config.yaml
train_examples: 61250
crop_scale_min: 0.8
translate: 0.12
encoder_moe: "expert_choice"
encoder_moe_every: 1
label_smoothing: 0.1
decoder_width: 384
decoder_layers: 10
decoder_fused_qkv: false
decoder_qk_norm: false
decoder_inner_norm: false
epochs: 25.1
weight_decay: 0.1
Rows from block 4 of the text decoder of a small image captioner, named by matrix and row number. Rows with one number belong to one neuron. Each number is 128 + 24 x the weight over its row's rms, rounded and kept within 0 to 255. All counts start at 0. After the name is the row's rms in percent of the matrix's.
After each neuron's rows are labels from the 100 texts, of 14976, where the neuron reaches its highest value: "fires on" is the input token at the peak. Only what is clearly more common there than usual is listed. The data: simulated grey scan slices of phantoms with and without marks. In brackets: how many of the 100, against the usual share in percent.
# fc1: MLP up (decoder.blocks.4.mlp.fc1.weight, 768x384), inputs 192-255
# fc2: MLP down (decoder.blocks.4.mlp.fc2.weight, 384x768, transposed), outputs 192-255

fc1.492 099 [124 141 112 145 167 110 151 156 102  96 137 126 120 104 148 170 108 143 127 109 123 130 139 141 148 160 117 132 146 159 116 146 136 128 140 149 199 152 132 110 125 148 122 101 135 125 148 139 116 124 110 131 128 132 121 144 121 141  67 109 169 158 135 172]
fc2.492 097 [116 151 150 128  92 105 180 102  98  92 118 160  80 148 134 126 110 137 100 146 126 113 123 135 142 116 141 132 173 136 126 155 152 109 147 139  72 103 131 111 137 114 146 127 112 195 133 137 138 100 141 132 136  98  91  97 113 135  95 148 126 130  66  93]
fires on: "the" (77 vs 8.1); "<end>" (23 vs 9.7)

fc1.612 056 [133 129 102 142 149 132 112 134 136 134 157 116 124 108 132 123 112  98 136 165  98 101 110 131 122 137 120 109 135 106 184 104 137 127 143 172 167 155 139 159 145 134 134 139  97 154 113 118  85 136 108 130 137 109 114 136 127 113 108 139 118 144 137 142]
fc2.612 066 [179 123 132 161 123 131 124 113 113 129 143 174 110 134 147 135 112 132 101  91  88 133 153 128 128 138 175 127 109 199 120 140 171  96 131 138 116 127 102 140 132 134 126 121 124 124 136 134 133 169 123 139 133 152 130 127 109 134 129 136 126 100  66 113]
fires on: "<end>" (100 vs 9.7)

fc1.260 067 [ 99 126 106 105 165 105 148 142 122 120 115 154 198 154  91 115 104 151 109 132 130 145 184 102 136 114  95 136 138 115 104 130 126 110 137 130 127 144 143  98 107 111 178 130  92 118  94 154  70 108 106  79 130 136 117 103 129 105 110 137 119 133  87 113]
fc2.260 062 [126 125 145 110 156 102 167 121 162 184 113 161 148 113 157 132 138  99 103 123 154 134 137 119 130 117 103 168  98 143 128 140 147 135 127 140 140  91 118 121 125 175 128 128 152 112 139 131 112 103 113 142 117 146 142 165 148 150 164 157 149  76 101 169]
fires on: "right" (79 vs 4); "left" (21 vs 4.1)

fc1.499 136 [ 98 106 138 115 133 110 162 141 124 128 124 151 113 101 137 147 135 150 133 180 132 113 133 120 154 105 140 129 142 203 177 145 140  90 161 166  62 134  93 141  98 116 108  99  63 185 125 125 127 120 126 126 158 108  96 103 121 110  84  70 123 142 107 104]
fc2.499 128 [127 107 115 122 133 144  59 138 160 126 148 117 138 120 140 144 166 130 131  57 128 133 139 143 142 142 134 158 135  43  78 126 153 139 139 146 171 132 109 143 119 147 146 108 155  41 131 126 118 111 131 119 100 144 131 140 115 111 112 133 126 145 190 117]
fires on: "the" (96 vs 8.1)

fc1.168 078 [145 121  91 143 106 125 134 140 137  85 144 136 114 135 145  89 142  89 132 154 130 108 155 125 138 149 117 119  96 129 115 133 106 137 133 107 139 115 128  88 128  92 141  95  62 136  97 120 154 122 116 143 149 158 121 123 114 132 105 117 124 126 120 130]
fc2.168 077 [ 85 117 156 113 122 105 142 149 118 128 111 126 119 125 120 107 122 102 102 109 114 118 114 104 122 107 154 117 142 199 145 118 136 106 129 139  21 154 121  89 107 141 164 136 125 161 125  99 115 108 131 138 184 168 107 100  95 118 141  79 142 139 119 187]
fires on: "left" (98 vs 4.1)

fc1.374 133 [132 143 177 110 151 113 128 134 127 125 120 152 218 162 112 128 101 141 107 144 116 116 176 134 130 128 128 133 128 126 120 129 126 117 169 107 127 122 148  72 118  98 157 150 123 149 116 142 161 117 132 126 112 145 142 131 109 143  62 127 132  91 120 115]
fc2.374 128 [125 135 149 113 149 141 113 138 107 110 129 186 112 142 165 139  96 107 126 158 153 151 132 133 134 149 116 132 145 108 118 130 124 143 157 121 110 129 143  35 129 122 133 114 140 154 140 127 115  73 127 113 135 143 150 128 120 102 137 125 144  58  99 133]
fires on: "no" (100 vs 1.6)

fc1.428 069 [104 162 131 127 115 120 130 103 106 112 136 118 153 138 128 108 123 114 143 143 132 145  83 132 116 125 118 104 118 107 102 127  80 134 108 138 120 136 138 124 175 126 112 113 119 142 127 143 136 131 146 164 146 119  98 103 112 123 122 138 107 144 146 126]
fc2.428 067 [105 113 142 168  57 115 124 119 106 129 148 147 111 143 136 121 128 124 148 143 128 115 135 146 120 123 126 115 123 172 136 163  93 149 164 136 134 115 156 162 126 130 105 165 140 121 139 106 160  96 133 132  93 153 104 152 167 147 123 118 122 112 154 151]
fires on: "dark" (70 vs 1.6); "bright" (30 vs 1.6)

fc1.388 170 [134 146 132  89 144 109 152 148 119 114 114 142 148 106 104 140 115 147 149 126  92 149 212 112 127 107 144 107 113 103 166 138 143 122 201 164  89 124  96 153 142 128 125 135 104 117 147 125 125 111 117 142 154 119 100 156 124 114 116 112 141 177 122 129]
fc2.388 178 [111 127 144 134 138 111 135 119 134  92 122 119 145 166 126  83  79 142 136  92 134 121 222 108 135 107 126 134 116  84 132 123 107 139 222 125 127  89 114 200 136 111 130 144 134 105 169 138 136 132  70 145 110 131 129 141 121 104 140 150 124 166 133 128]
fires on: "dark" (84 vs 1.6); "bright" (16 vs 1.6)

fc1.581 147 [100 137 118 130 144 106 146 137 158 103  98 129 121 149 127 131 131 128 126 193 159 127 160 111 140 124 125 126 178 226 178 143 120 110 135 151  65 119 128 122 103 115  85 127  97 194 124 107 155 116 116 119 139 125 121 126 126 150  95  94 112 128  97 107]
fc2.581 145 [141 115 116 154 124 151  79 128 144 136 150 112 120 108 122 130 136 140 121  68 115 120 113 122 126 133 100 145 122  47  59 147 119 131 121 111 145 170 122 129 141 132 144 129 120 104 115 123 105 129 125 109 114 128 123 151 142 142 117 136 128 139 168 143]
fires on: "mark" (34 vs 1.6); "half" (33 vs 8.1); "<end>" (33 vs 9.7)

fc1.348 086 [157 148 166  95 113 120 121 116 118 123 152 121 143  88 127 113 150 169 133  96 106 107 110 124 136 150 139 128 189 108 151 115 152 119 127 120 128 161 120 169 122 144 172 108 101 163 131 148 111 137 162 195 127  98 110 142 103 109  97  95 145 163 135 101]
fc2.348 099 [159 130 132 134 156 112 142 134  88 132 125 133 123 118 111 137 113 136 145 140 121 142 111 121 129 134 175  36 115 125 154 122 129 153  84 126 149 135 106 101 100 118 144 140 171 158  88 148 106 138 169 141 163 151 132 145 132 101 115 152 138 132 125 141]
fires on: "in" (100 vs 9.6)

fc1.578 071 [117 101 139 116  97 153 119 154  98 121 165 135 148 130 142 175 125 160  61 128 122  96 150 111 157 140 140 124 132 122 153 164 109 123 165 152 158 158 144 142 119 139  89 100  88 137  99 139 136 138 114  87 141 113 114 142 137 108  81 145 152 142 131 160]
fc2.578 078 [126 137 154 105 172 126 144 118 131 131 112 122 123 141 137 129  87 131 136 146  92 137 151 120 153  92 179 138 120 119 128  93 147  94 159 118  93 126 156 159 101 108 138 165 121 133 121 139 152 103 146 131 176 143 139 116 147 125 124 136 163 154 114  65]
fires on: "no" (100 vs 1.6)

fc1.749 081 [115 151 127 131 137  85 125 156 158 141 105 144 136 152 146 135 137 168 107 160 140 127 173 130 144  77 109 128 129 161 126 135 127 117 164 132 135 145 127 122 122 108 163 133  91  99 109 114 159 167 167 143  96 120 116 126 140 146 157 165 109 123 100  91]
fc2.749 068 [ 93 103 135 127 112 120 183 123 196 147 145 114  93 144 149 111 121  86 112 142 160 149 128 131 114 102 117 144 143 120 185 170 138 134 111 114 116 114 112 102  99 129 124 110  98 103 116 117 115  70 115 102 118 153 108 119 139 135 178 125 146 115 135 150]
fires on: "right" (75 vs 4); "left" (25 vs 4.1)

fc1.498 104 [136 107 111 121 135 123 123 134  99 120 109 106 110 118 140 111 139 172  96 160 146 131 155 129  94 138 163 116 145 114 126 126 120 117 157 156  75 123 109 157 128 127 111 111 139 148 167 150 123 134 103 134 159 103 148  92 123 126  84 108  82 137 140 109]
fc2.498 100 [149 125 119 135 145 134  61 146 160 107 155 111  96 104 105 148 139 140 149  78  75 125 115 154 116 152 135 101 111  60 122 140 135 120 113 151  99 141 131  82 113 149  98  82 129 136 137 106 173 166 131 135 134 104 110 150 136 128 147 103 121 122 124 114]
fires on: "slice" (100 vs 9.7)

fc1.570 053 [156 129 109 139 127 136 116 134 161 145 125  94 147  71 119 169 114 137 128 116 123 145 186 120 153 102 143 118 139 111 127 146 103  66 165 126 151 116 160 141 104 122 133 157 129 153  95 147 101 134  97 110  90  97 101 131 121 125 107 135 142 137 122 130]
fc2.570 059 [131 146 151 144 148 133 112 112 104 137 133 104  99  88 147 166 163 108 126 138 122 135 107 138 120 121 141  99  97 123 128 149 156 153 139 158 126 141  80 133 136  80  88 118 168 113 152 171 167 142 102 129 150 134 142 122 156 132 156 145 106 161  86 119]
fires on: "<end>" (100 vs 9.7)

fc1.680 049 [148 120  73 107 162 130 127 120 128 161  95 117 180 120 158 134 179  88 128 116 105 144 135 122 118  90 122 126 132 162 120 128 154 151 120 153 157 137 120  96 143 125 129 168 162 135 135 114 141 142 127 124 121 144 138 123 136 183 127 149 117 160 131 139]
fc2.680 052 [110 120 113 151 125 119 112 103 164  96 151 142 112 150 108 136  83 113 119 133 170 113 149 135 160 182 123 140 124 135 142 122 177 132 118  87 127 137 132 161 156 155  65 121  98 124 127 133 147 114 140 148 108 124 107 166 128 127  93 129 138 126 112 105]
fires on: "mark" (50 vs 1.6); "half" (47 vs 8.1)

fc1.33 111 [129 150 111 124 108  95 120 165 122 118 112 137  92 103 115 145 102 146 137  92 128 130 127 120 139 128 161 120 147 109 137 129  93  72 121 158 138 133 129 138 129 142 140  99  82 175 160 157 106 139 134 163 128 114 103 141 137 121 154  94 139 133 129  98]
fc2.33 102 [162 124 122  99 136 144 160 123 122 113 129 121 116 135 106 109  75 119 123 189  96 134 105 144 101 155 139  64 109 169 171 112  96 110 113 129 103 119 161 120 109 137  62 100 106 127 131 129 118 147 136 143 111 173 120 119 133 148 154 114 129  71 113 125]
fires on: "slice" (100 vs 9.7)

fc1.76 067 [138 153 143 150 167  46 111  92 142 138 130 113 229 128  92 114 124 127 120 141 140 163 131 130 130 168 130 159 117 156 131 122 131 115 114  92 122 105 141  98 133  98 165 172 120 136 138 138 138 149 119 120  97 132 175 105 134 162 155 123 161 144 108 103]
fc2.76 059 [120 120 161 120 162 161 101  92 101  74 136 196  87 121 139  78 127 123 106 145 116 186 163 104 107 155  92 116 141 146 149 125 158 133  64 110 143 128 120 142 145  80 117 150 161  97 117 105 109 153 105 146 124 148 136 145 134 179 133  93 144  80  99 122]
fires on: "mark" (65 vs 1.6); "half" (35 vs 8.1)

fc1.65 132 [138 125 105 103 144 123 161 138 135 110 115 182 194 121 114 107 132 138 151 180 143 157 172 128 143 132  97 118 139 157 155 127 111  94 154 115 110 160 139 126 142 113 170 152 107 149  79 113 132 122 131 130 121 112 117 156 120 150  66 114  99 132 117 124]
fc2.65 111 [107 114 125 101 142 157 118 129 172 140  93 128 155 141 111 131 130 156  99 158 145 133 173 101 123 119 125 138 130 133 142 127 136 108 144 114 164 125 150 106 101 103 151 164 141 151 127 117 119 144 162 129  82 105 150 151 154 137  51 124 132  98 141 131]
fires on: "<end>" (59 vs 9.7); "half" (24 vs 8.1); "mark" (17 vs 1.6)

fc1.46 090 [125 114 154 138 136 101 118 147 120  96 164 138  93 106 173 154 108 146 139 107 150 105 141 135 117 139 138 132 141 152 136  60  57  58 117 151 180 133 109 131  95 120 134 145 123 164 158 119 131 165 102 172 100 126  87 119 132 122 120 134 150 137 103 130]
fc2.46 099 [140 122 111 114 157 141 142 153  46 131 134  92  90 129 104  85 136 120 154 148 159 124  93 139 119 150 143  57 120 138  90 145 168  83 103  97 113 126 161 130 136 116  49  97 143  96 147 124 152  98 142 121 159 135 112 117 138 168 158  88 113 127 120  72]
fires on: "in" (58 vs 9.6); "<end>" (42 vs 9.7)

fc1.230 115 [139 142 121 102 169 139 155 106 139 148 117 136 164 147  71 113 101 111 128 179 119 136 157 115 145 104 109 102 142 133 135 133  67 128  97 102 175 105 161 109 125 113 124 125 110 144  93 106 120 142 132 129  98 140 148 143 131 154 135 117  88 108 131 136]
fc2.230 114 [130 108 126 147 119 128 101 128 163 105 126 147 172 109 195 163  89 112 146 106 138 144 139 121 164 150  83 120 142 144 115  97 110 127 140 134 147 138 125  55 108 152 144 147 109 143 102 148 132 129 112 140  97 108 127 177 143  99 123 182 138 101 137  95]
fires on: "mark" (49 vs 1.6); "half" (45 vs 8.1)

fc1.523 062 [ 92 129 125 100 115 153 148 123 179 114 119 201 206 136 121  90 119 144 123  99 147 134 129 129  91 112 122 160 145 126 140 110 104 119 161 108 128 109 124  93 145 126 152  68 119 124  80  98  76 116 143 147 107 100 140 105 169 143  86 141 152  95 141 114]
fc2.523 071 [155 159 105 153  95 110 138 128 163 130  73 149 134 150 172 147 139 111  93 136 139 163 124 113 119 132  87 159 124 159 117 103 148 114 178 130 101 114 144  72  92 125 155 134 142 131  83 112  89 109 145 149 113 102 127 109 112 140 117 143 136 118 115 223]
fires on: "left" (60 vs 4.1); "right" (40 vs 4)

fc1.619 110 [147 106 152  89 158 110 140 135 111 139 143  87 126 107 113 105 149 151 161 139 117 139 122 100 141 139 141 108 137  80 147 146 136  69 109 137 138 161  85 134 156 122 138 100  88 127 128 159 127 171 128 146 152  97 114 137 133 125  93 101 135 174 135  88]
fc2.619 096 [115 128 104 120 142 133 129 113  60 122 139 109 127 133 112 115 115 130 109 115 163 130 150 118 130 136 140  58 113 114 125 128 101 124 152 120 127 130 119 111 118 126 116 103 124 167 135 129 129 158 150 145 119 158 110 144 153 134 159 107 133  97 150 136]
fires on: "in" (100 vs 9.6)

fc1.697 103 [ 49 149 127 118 153 125 144 144 136 109 133 138 169 155 159 130 154  93 113 150 165 110 130 157 140 146 116 146 143 165 158 136 148 134 133 107 114 108 127  81 113 114 110 126  60 162 122 137 108 109 116 119 132 140 133  88  79 142 109  85  89 122  95 134]
fc2.697 107 [135 127 156 135 180 131  95 130 117 161 157 113 156  95 129 139  82 139 119 100  95 158 130 126 118 128 147 156 108  60 135 126  92 126 148 120 132 149 158 102 141 129 135 131 155 143 107 120 114  99 159  88  74 124 134 147 144 117 128  88 123 116 109 129]
fires on: "no" (100 vs 1.6)

fc1.687 108 [ 94 100 135  98 120 119 164 150 144 139 142 137 178  84 133 134  99  96 107 149 136 145 155 134 122 131 139 141 122 133 151 150 139  98 131  99 138 122 116 130 108  88 143 112  76 132 114 131  85 153 126 168 107  88  86 146 151 145 134 117 126 139 126  93]
fc2.687 104 [132 134 119 105 135 127 112 139 153 111 108 127 144 139 113 131 166 113 131 140 149 123 137 109 128  99 100 148 112 142 110 115 106 135 132 140 129 128 127 181 138 123 152 117 125 107 114 151 120 109 131 140 170 162 124 100 154 153 118  94 117  82 114 141]
fires on: "left" (76 vs 4.1); "right" (24 vs 4)

fc1.340 069 [111 124 103 134 132  97 113 136 120 113 101 115 118 126 135 146  76 147  76  93 112 139 150 138 141 132 146 107 121 158 145 138 149 110 162 107 146 133  93 109 137 105 120 110 111 119 127 117 130 179 114 153 155 129 126 149 134 118 150 120 147 150  94 115]
fc2.340 070 [ 99 150 175 157 159  99 148 131  88 145  93 158 117 163 106 107 142 121 131 130 111 103 117 138 130 130 153  64 128  98  85 113  92 128 105 130 115  88 126 168 126 105 137 117 131 104 134 131 104 128 128 126 135 131 160 101 123 140 139 102 147  98 112  99]
fires on: "spot" (51 vs 3.2); "bone" (42 vs 1.6)

fc1.225 171 [117 109 124 106 161 114 152 143 112 148 129 149 131  97 115 131 119 154 129 145 142 111 130 110 173 107 142 115 159 164 152 145 158  96 157 157  77 147  83 133 111 126 133 108  70 195 132 125 126 101 111 113 185  81  79 121 125 125  92  49 136 157 110 124]
fc2.225 142 [120 123 113 121 147 164  98 136 162 123 129 123 138 131 127 136 207 144 118 118 135 131 163 112 129 153 115 161 143  63  98 139 154 134  99 116 177 120 128 173 112 147 149 120 172  39 136 127 124 140 140 112 104 130 110 148 124 112 116 170 116 149 192 132]
fires on: "<end>" (90 vs 9.7)

fc1.433 100 [104 135 140 127 128 124 126  80 156 159 107 141 176 141 153 139 129  76 130 139 155 140 132 128 111 135 111 128 152 146 102 119  91  75 125 135 112 126 106  76 117 118 157  97 138 148  75 130  99 109 121 169 147 126 133  75  77 141 115 108 108 123 104 133]
fc2.433 094 [158 127 126  72  97 101 104 124 122 137 112 144 139 122  91 117 127 142  96 134 116 135 164 141 135  95 138 124 114 170 165 120 144 150 168 130 123 137 142 120 146 102 145 134 115 105 112 132  99 146 127 135 107 121 108 152 142 127 119 127 122  69  93 104]
fires on: "left" (56 vs 4.1); "right" (44 vs 4)

fc1.485 080 [127 110 107 133 136 122 107 168 129  65 107 117 119 149  95 134 134 125 130 144 116 109 168  99 142 121 128 121 150 158 189 127  81 123 135 137 157 132 104 112 140 140 137 119 123 148 139 141 128 170 123 199 126 132 138 139 120 137 118 134 163 140 141 119]
fc2.485 083 [126 142  90 126 140 143 188 120 103 134 102 111  99 128 150 133 182 141 118 159 144 109 100 156 135 150  89 135 123 159 127 157 138 137  60 153 115 126 170 167 110  96 126 149 100 103 126 115  97 106 145 120 171 130 130 110 141 106 129 148 150 158  65 138]
fires on: "<end>" (100 vs 9.7)

fc1.293 114 [131 101 164  79 118 111 117 130 117 108 115 107 109  76 132 150 143 163 128 130 102 128 156 118 143 132 160 110 123 117 155 126 167 107 119 140 148 139  94 156 136 126 138 134  96 142 153 145 152 161 139 182 148 112  88 146 149 110 113 143 157 162 116  93]
fc2.293 097 [126 138 127 161 160  93 108 113  53 130 144 106 129  92 140 113 156 149 124 107 154 131 114 125 144 154 135  84 136  99 143 144  97 145 129 120 147 122 141 169 150 112 166 148 124 136 113 154 132 128 140  98 147 133 126 106 131  97 114  67  96 147 139 107]
fires on: "in" (100 vs 9.6)

fc1.602 088 [123 138  94 113 152  87 153 177  75  98 117 141 199 143 140 148  68 119 125 153 144 143 157 150 132 127 140 118 122 195 146 169 104 104 176 120 120  98 134  99 114 126 122 116 118 134 113 138 113 136 137 149 119 115 156 135 140 163 126 119 107 149 106  66]
fc2.602 096 [ 98 139 140 155 182 144 106 136 136 114  88 151 143 117 102 116 120 124  99 141 161 105 114 150 142 112 119 211 129 122  63 136 106 145  93 127 124 111 145  89 134  88 103 141 133  84 144 126 124  66 122  39 134 143 133 105 130 116 119 142 127 113  73 139]
fires on: "no" (100 vs 1.6)

fc1.611 104 [139 133 152 124 155 109 146 131 126 119 132  78  97 148 113 100 109 119 133 125 132 113 138 124 146 135 152 118 124 149 147 130 108 151 147  77 149 115 110 126 152 109 104  97 104 153 116 137 154 138 115 125 111 160 102 135 150 143 123  96 162 142 119 107]
fc2.611 097 [105 139 153 144 147  99 152 110 105 135 160 112  45 121 129 145 126 128 111 141 137 108  80 133 147 194 123  96 121 178  84 119 134 165  60  76 106 122 141 132 106 105  70 125 121 152 147 124 140 111 135 151 147 158  97  87 147  99 135  89 141 107 126 164]
fires on: "the" (100 vs 8.1)

fc1.701 082 [146 142 133 121 124 130 138 111 117 104 101 113 113 138 121 108 105 100 145 138 122 158 132 143 172 128 162 104 123 149 126 153  96 118 179 134 123  94 124 126 140  70 140 133 121 162 109  94 135 143 154 137 106 161 127 147 139 159 122  99 186 134  87 133]
fc2.701 071 [ 82 146 132 167 150 116 160 138 105 129 111 113 109 137 154 164 155  99 158 102 108 110  80 132 104 145 112  97 157 175 103 135 114 123  23  99 101  67 151 167  97 126  74 166 147 107 156 161 119 146 113  87 145 135 133 114 112 123 146 112 143 110 161 104]
fires on: "the" (100 vs 8.1)

fc1.314 071 [147 163 156 129 127 125 166 133 118 119  93 148 159 144 173  99  89  96 132 137 130 115 147 129 109 120 105 131 154  93 208 148 134 107 175  92 137 114 132  63 133 158 149  95 105 146 118 117 152 145 133 133 139 112 115 127 148 153 151 112 166 149 104 128]
fc2.314 065 [112 152 128 116 124 132 131 140 144 116 137 150  92 151 123 120 119 109 108 142 117 108 126 133 164 109 134 134 117 125  77 139 128 132 160 104 117 117 122 139  99 125 139 136 142 113  93 144 104 110 147 136 115 129 178 130 123 125 141 135  99 109 153 142]
fires on: "no" (100 vs 1.6)

fc1.316 078 [114 143 162 118 140 100 100 146 106 121 156  93 146  90 137 131 175 149 106 118 149 139 151 133 137 127 125 146 133  99 131 133 143 107 132 125 114 122 127 154 136 117 175 146  99 135 116 176 101 143 124 161 137 136 120 128 134 105 101 136  98 130 108  74]
fc2.316 092 [125 128 165 141 129 109 139 145 113 123  96 130 123 146  93  61  91 131 136 159 121 120 110 121 126 127 166 117 127  97 164 131 130 131 144 141 137  89 115 100 108 118 144 153  90 107 107 140 138 117 123 148  98 131 127 137 140 123 151 159 116 132 139 114]
fires on: "in" (100 vs 9.6)

fc1.108 073 [136 104 155 132 212 139 129 133 112  93 134 109 144 135 114 138 107 134 120 150 114 107 118 106 144 132 115 105 121 117 147 155  92  96 139 137 144 136 131 102 121 161  81 101  92 151 100 121 104 125  96  97 142 103 114 114 189 181  86 117 110 130 134 116]
fc2.108 076 [161  83 123 103 135 132 133 123  99 147 120  92  60 124 111 147 146 126 132 160 140 156 125 113  95 173 132 125 150 193  84 123 122  86  96 143 140 151 162 125 114 156 105 134 124 166 131 134 119 143 164 115 152 125 139 153 137  94 114 112 146  91 126 108]
fires on: "mark" (53 vs 1.6); "half" (47 vs 8.1)

fc1.422 095 [110 145 161 119 156 120 139 115  97  88 119  90 201 154 121  92 123 108 112 166 115 129 135  91 101 118 124 132 134 148 125 110  61 123 132 119 142  90 129 144 199 121  99 155 118 135  90 126 125 123 131 123 124 184 151 133  98 133 127 119  70 112 129 139]
fc2.422 102 [ 87 158 111 123 160 140 124 127 119 121 137 151 113 168 141 128  98 146 124  91 103 173 119  99 129 109  93  74 143 125  97 124 107 148 155 126 122 132 151 126 134 155 136 160 150 132 157 132 148  80 106 100 137 131 117 109 116  88 132 139 120  81 134  93]
fires on: "no" (100 vs 1.6)

fc1.125 089 [117 127 110  83 120 127 144 106 173 147 122 146 181 121 125 100 131 120 121 134 139 144  90 119 101 134 113 119 152 115 123 123 145 122 127 119 142 135 110 115 127 119 181 108 125 105  93 127 103 123 156  94 183 115  98 119 123 161 124 102  92 115  99 166]
fc2.125 094 [134 117 123 101 124 135 179 134 176 146 106 140 171  99 142 124 165 109  92 162 149 147  79 104 105 125  79 188 154 190 136 117 175 102  74 144  87 138 134 137 149  95 175 136 141 113 103 155 131 114 151 129 153 102 133  87 122 134 149 153 145  73 107 151]
fires on: "right" (85 vs 4); "left" (15 vs 4.1)

fc1.105 119 [132 128 141 119 145 134 130 140 143 128 124 160 151 126 116 121 124 114 120 139 122 128 135 141  98 134  94 134 100 166  92 106  92  76 166 146 158 192 123 122 114 122 203 131 111 162  50 134  84 129 130 162 100 158 127 112 119 140  95 123 127 121 122 135]
fc2.105 117 [129 112 138 104 121 104 149 115 128 141  71 195 136 139 147 123 141 131 126 167 156 106 135 106 129  91 138 134 160 156 131 128 167 132 179 128 111 109 134 144 123 123 178 110 121  84 113 122 125  85 115 152 111  30 123 146 122 132 114 122 110 135  94 164]
fires on: "left" (88 vs 4.1); "right" (12 vs 4)

fc1.475 057 [114 103 112 130 117 130 134  67 152  94 113 109 139 154  80  94 123 116 113 145 172 104 136 104 153 143 127 115 168 127 147 150 130 192 138 162 104 123 144 139 124 116  95 121 125 133  81 116 104 119  84 174 115 120 128 129  95 193  85 123 121 132 170 152]
fc2.475 066 [142 127 111 128 155 138  88 106 162  99 102  85 127 107  81 129 123 114 118 118 148 108  95 163  97 142 112 129  85 187 131 122 116  89 132 143 121 140 143 164  92 135 173 181 168 118 129 124 140 133  88 127 105 129 154 130 138 154 172 104 123 146 105  82]
fires on: "right" (97 vs 4)

fc1.730 112 [131 118 132 152 120 136 140 135 127 107 102 117 174 107 122 105  96 125 115 125 134 120  75 107 122 142 122 109 119 153 135 160  85 107 136 130 103 115 118 101 162 161  88 115  98 109  70 155  57  87 118 112 133  98 110  95 117 136 164 131  99 130 140 123]
fc2.730 136 [124 172 125 155 117 123 169 114  39 127 111  87 159 135 116 123 150 100 113 171 146 111 103 101 126  74 129 110 109 183 125 101  48 116 169 124 147 144 141 140 165 153 112 151 134 163 114 125 111 103 118 106 112  75 136 113 181 114 153 163 123 110  94 124]
fires on: "spot" (33 vs 3.2); "spots" (33 vs 1.7); "bone" (30 vs 1.6)

fc1.504 199 [135 146 139 126 134 127 157 134 120 116 127 122 148 133 138 120 120 130 134 132 124 146 183 108 126 122 125 111 138 110 140 140 115 127 140 149 112 120 116 155 164 128 149 149 120 126 160 137 110 130 111 128 143 142 124 131 115 108 113 114 150 196 130 131]
fc2.504 213 [135 138 140 130 116 135 179 131 183 133 106 120 123 143 136 123 100 129 152 101  73 148 179 109 119 120 146 136 122  80 149 114 106 122 160 128 108 115 127 198 127 100 146 152 161 106 137 127 130 126 113 151 145 136 123 152 125  96 138 152 133 167 161 133]
fires on: "dark" (89 vs 1.6); "bright" (11 vs 1.6)

fc1.575 085 [173 111 154  93 135 120 112 141 107 112 140 134 141  50 126 148 145 150 106 100 142 107 101 134 105 114 149 107 146  99 136 132 168 109 124 123 146 174 130 143 127 141 168 105 133 147 125 155 130 148 125 146 154 113  81 148 153 118 108 117 162 141 150 127]
fc2.575 091 [161 115 160 135 155  87 119 127  46 140 141 135 137 124 134 114  93 120 145 126 163 132 117 122 157 133 128  77 116 113 150 101 110 113 109 132 150 145 108 114 130 106 175 132 127 157 132 168 125 145 135 140 138 170 155 127 150  77 148 137 150 132 137 117]
fires on: "in" (100 vs 9.6)

fc1.272 072 [115 100 173 130 161  84  98 174 105 100 126  87 151  95 149 120 124 124 134 143 137 129 138 104  83  98 135 109 148 120 103 115 151 148 119 163  97 139 123 130 130 117 176 130 127 133 140 166 138  99 120 157 167 160 121 106 123 110 124 128 146 173 126 121]
fc2.272 079 [141 167 172 161 134 127 144 113 120 123 126 179 127 128  66 112 140 146 116  86  88  87 134 146 208 135 115 111 119 119 183 156  94 132 125 115 118  79  91 147 119 129 101 121 131 103 123 130 150 121 137 109 109 114 144 145 124  48 114 119 130 167 182 127]
fires on: "in" (100 vs 9.6)

fc1.308 120 [122 126 116  88 151 168 190 137 137 122 124 129 136 113 125 122 120 136 128 120 146  92 148 134 130 106 113 106 151 179 149 131 105  98 119 108  81 156 131 104  99 130 132 116 115 251 137 137 146 147 138 135 105 112 106  77 117 147  86 127 103 141 105 110]
fc2.308 105 [132 131 139 116 113 126  57 116 153 136 102  97 121 114 131 142 174 113 125 140 139 184 156 126 116 155 122 144 135 117 119 121  99 122 165 143  83 122 124 121 111 139 188 123 154 118 140 141  89 106 148 137 113 165 116 114 142 152 159 110  97  81 104 102]
fires on: "right" (47 vs 4); "left" (14 vs 4.1)

fc1.640 116 [159 121 101  98 168 156 144 102 155 160 137 122 176 141  67 105 106 124  68 167 149 104 129 177 136 107 118 103 116 133 107 177 126 134  78  88 151 146 162 108 147  88 138 136 119 128 107  93 134 151 125  87 141 142 122 118 142 183 146 129 109 113 113 143]
fc2.640 127 [117 103 104 174 133 104 123 131 113 104 137 137 144 125 249 107 133  82 148 108 164 155 113 100 134 117  62 148 127 136 136 120 148 118 100 133 107 128 117  94 122 143 176 131 113 123 144 133 160 142  87 133  91  95  93 138 150 140 127 148 139 130 146 119]
fires on: "right" (67 vs 4)

fc1.275 119 [130 130 129 119 118 120 138 142  73 132 135 112 189 134 108 153  93 153 113 139 118  81 127 119 125  86 145 108 136 173 145 148  84 139 183 117 142 129 116 153 167 157  80 132 111 136  71 121  87 110 134 116 116 107 152 143 117 117 147 134  99 126 117 142]
fc2.275 138 [ 89 123 120 179 126 119 142 133  70  79 126  83 147 149 144 119 131 114 112 133 151 123 122  98 109 116 120 101 111 145 120  70  97 159 151 115 121  89 137 108 147 152  95 149 135 135 126 120 107  77 119 110 115 124 126  70 163 120 117 165 122  66  94 121]
fires on: "spot" (52 vs 3.2); "crack" (31 vs 1.6); "ring" (10 vs 1.6)